Rows from block 2 of the encoder, named by matrix and row number. Rows with one number belong to one attention dimension. Each number is 500 + 50 x the weight over its row's rms, rounded and kept within 0 to 999. All counts start at 0. Numbers have three digits each. After the name is the row's rms in percent of the matrix's.
# q: attention query, key and value (stacked) (encoder.blocks.2.attn.qkv.weight, 576x192, the q third), inputs 0-191
# k: attention query, key and value (stacked) (encoder.blocks.2.attn.qkv.weight, 576x192, the k third), inputs 0-191
q.163 071:390547526480546456513564542448410523497604509453554500544430489521576521466492468443614521479488470479443454423496512467408563530478558577511441417508386430459502527526597462521528597505560382511620511464487510550458455539370590498467461582480564499571485480485441557528522528465574550503434508586556470478550508544539485536554516471539391510506389485431503498483519355521484531601533458529506578493479420552532531448437537502553537453562449520546429459490470464537422482538528510495479496526498572521496534537498518546538463519566531528481548493401519434529480483538473468514
q.164 106:511490477480488621556448433567600434511577543452542525432440530422570452557558537590436531463493552544429535505483505473434514533499434483456467474485427487522553510510445496588524508497478499568451522459538461486528494533491556536561473488471444463546459563572446424556447584526481481551411616475481583488534561485508475442580509464542540459486581530518422407535461419442437453471526525522433429446548490499523562448550495398428449521434515478558511532451611424460577551407484483544513554510450467451517535547485450464535482426515595497586440534553504557593553431516435471472
q.165 076:611492452505526555555474460536489519465489538493498497465393516485531492528553531572489504441526512439412495552547482461434557523532525539491436567473441513477522510448515512580555411456538512570490518456585451538471490573461493490564554486450539480565478515602501456499444561501459476566459641467529517519452565460598537459522490510534503543501584462535352515526490524519474461524463589572445408488580471503434593464505604437494410573492496485554544444541588349464534514481469570566562505585544504450550562577516448507517427476505500442584450537553410514509493444496423510470
q.166 087:459513551549448430459585548439469522494442463531444450576602495531411570429442454423567506593516469460608463451490518561542491503521559493480532476519560522467467509494519512434436541492483449446556422547471527529499483467498444443394520511560566565494530461406541521452526441464489481455561394507474463480509432537443488506458529518471415528512489534491603555483516558532516549565492438450564630544462564577467423549500488609546587456531449483404430497521391595543396457548474469451467444482493503535469453422486527496452532560439429526430516445462529492462456556519573489494
q.167 069:592467443456527567566455433488574499482531543435479540457397508507533550483559556528513490478535497450442517559545459503535558485468455503422444569477487511441482561483438483559495419517516540561444528454528504481499546552540439481544551487454480459548514454517513473492423496509488423516512574426462511435430505418538495423461454496474621524509522398594388440499471528506461490568426590492473466451580501478493616429565563442468373608455500430574505490542595401439575499513462570514562524598559508573575531474478470509444469501502540517556446557532463567501547492408465522471
q.168 084:506494424443525563581405452593561394507477543483494521439412561432573474603552533631442558452496522521475468518495491496491524535461473509513498529486427495483501469513448469551496492544454541569482530451513479460538526531505568531535435478504451447544478540552488426555484593508461465549483649481454516515510540450544507439535497438539555475448571517499425427526483451487478419429514591524457411459590512440517519488490502429406472476426524463523590483419622396457598510399504450615483529480489463461573463525523471519507473449542521494601436533554496534529499464441409480472
q.169 083:547461478492449494467530481463506519530434517495469489465530550517476538417504494531432442517508520495532547596491439496586493427467478425484559530496633579494528507556422574460452443467482621445410487518460541451487588489643351495432536453583487589503562448477531478494501477508444492492525469429445462519449475484483469474448510608446571595557501526593510528428471599475534494504413527478525477513516658469498460521524455474470499522442583421439520502479500560477599542540479540496481518465452476529475500520516482420386525526467513502486422494541503564420469478377565516503
q.170 092:422467501446435483487499415529537480615495484466568444499562518531502515449557469485506541517507547552586470547438493478541420481429442443479602446459608588576556521566446434425406525529442552461517440538425503492513516444538462459498463435618422539507546457428510470475494575452515531395494471529459470515580505529456482484550626498496530510525515571505552454491547493448596541492488460389568529416467541486556438592497413496513580355490530491426462530428441553535496490554483497446491449398440427461492472495488541467515518465417497521466506490516501524508444503490599481465
k.163 069:545516409482475519569467433572460498588476546535481605469496512483521529483488445548488515517505488419541529470552492540469480614394579564481417564561500413485463407406407491481498442531505479542570460523492547524549499432547430507532593477559435470511488636543510591489516549469472456449535566541487537514584564631505620508461558467495477436520469532408431516530542479431611538477498474518511437388517515507498453452498478488554505454424479483451468500548464465477586487487573465506472535517522448458518440554479440650504448481467401513558512544537472508548515478429526483502
k.164 092:525514577468501390504489535513388479501457563498503556505579455559519507475495465491507462419442454512505547411568516571562470583471483595501460555619444552542524533541554542450510517464624387473595474500450516468494501490474483467574558501500581513457518551435494541462528515483571525479496473584467451567529419484445475559500469476446456523445502511461586562515572543530530580502510469642548563447529496557461433473404560509542599537536517515496515576549526531434470414585503496460508425499512570561498488488424494603495507553501499517490569427424400445437470487541579549524
k.165 109:455517574459510354456522479483391480447464485499484573516565357600519516498408514509595540474506443483509559467618459541496549525505556572440491568576440534478502530499559567475479538483545457505585514493440489433471467517435528516484578549456593493481452529522556522465539432494525455494468428519518518470560466499472448492509427444482470482487454481501540557436555557506491469513498515572540490469532464529456501468499519515514592613599565491532502537499504557353466505484491531440520463556616563569489478470547446545542579537552434492483615445422409530411432521509594509537
k.166 100:472488419507511605521507497527622547503506475494533440512443577412481480521560546513427469571503558534443427517427535435473510439511450401588534457408557446484484467491429469527526459542430566521415521457544476518482547516537512558473452448533424492503512498533414507502435528528466482516554542441503526491436574495568539433504576546533554491514542516529417431537449471514482462507466480386496492578448528439524549514572479463479425392430406496518453462480485513591521513458465485560495532509408427415490517566505493432503444444463577469555354572574606528566544508465395504497
k.167 078:452559611461506433455475454511351464456507525447435576485506382524489502498442541545581561436501476425543618515592420458501530432520551540407575555487476549519518530479524591507522524460590562501518539444514546457474476536501465537472545466440559478505478488534546512502487419519479437493485439447444522456568485445490440503472482487540485478535510446556528528453570564510502480507499525530497466463577528541472540445524502518534528612618585466554456503458505474395474497482507526483481448541587478548479428464544444494563630542564407486420594501415459575389418518519553492517
k.168 091:495504552460538388441496539526408451464458514501488532517568393637535511497453430511571495432465492468541582469596539546527466529483521537486519553594458541509499530500581562500493589471619423506590489482469518472433489528462530442519561542451588487462537489493527558480562452460539470486489481524487463533497469520387461540498454443453471493409464480448579546463559540571502535515517502635555515431512503536490464470411532526508601564555559538495552555547479550403491465535527503433509442512549596604483503446477483527483543522498468530473640471454371476424456468484574475544
k.169 083:484491508507520547438617539409565537478508425454527436507490563437470486483582485421439450460501479527432419515420454460528533409525477388479484422360563503457505598580513482535567542469525540426399539410557544521544531567518523480485531545496491519448533378500494480522465469464523585475529487411519510476448490456491438515498538533495496540503470452585511522474443495453448519442501471464501494622403529473514559493569523524548454442528445434496415429455412484614473492531432556540516463456474521521463563490498528356481482506502568453421450446461582451517430561479476520466
k.170 107:532415435525476590502493498513617532549492480535546478479459657438506485454572476526414466527473529563502418541407531489533484506510425457619503425463556524471528508496446505495514488504461547500421499456524524546511555503576482478507472523565438581514525475429465479529501598503513571509529540468509489512428515538533559509489550527466546559526538552512443416549485463456499544501511469413495509540426536483520501561494419482455404396331427488474476483507517481628530462537465522542492543481371484425481530586456548439458442419484627487535426484569550442562542511486409508487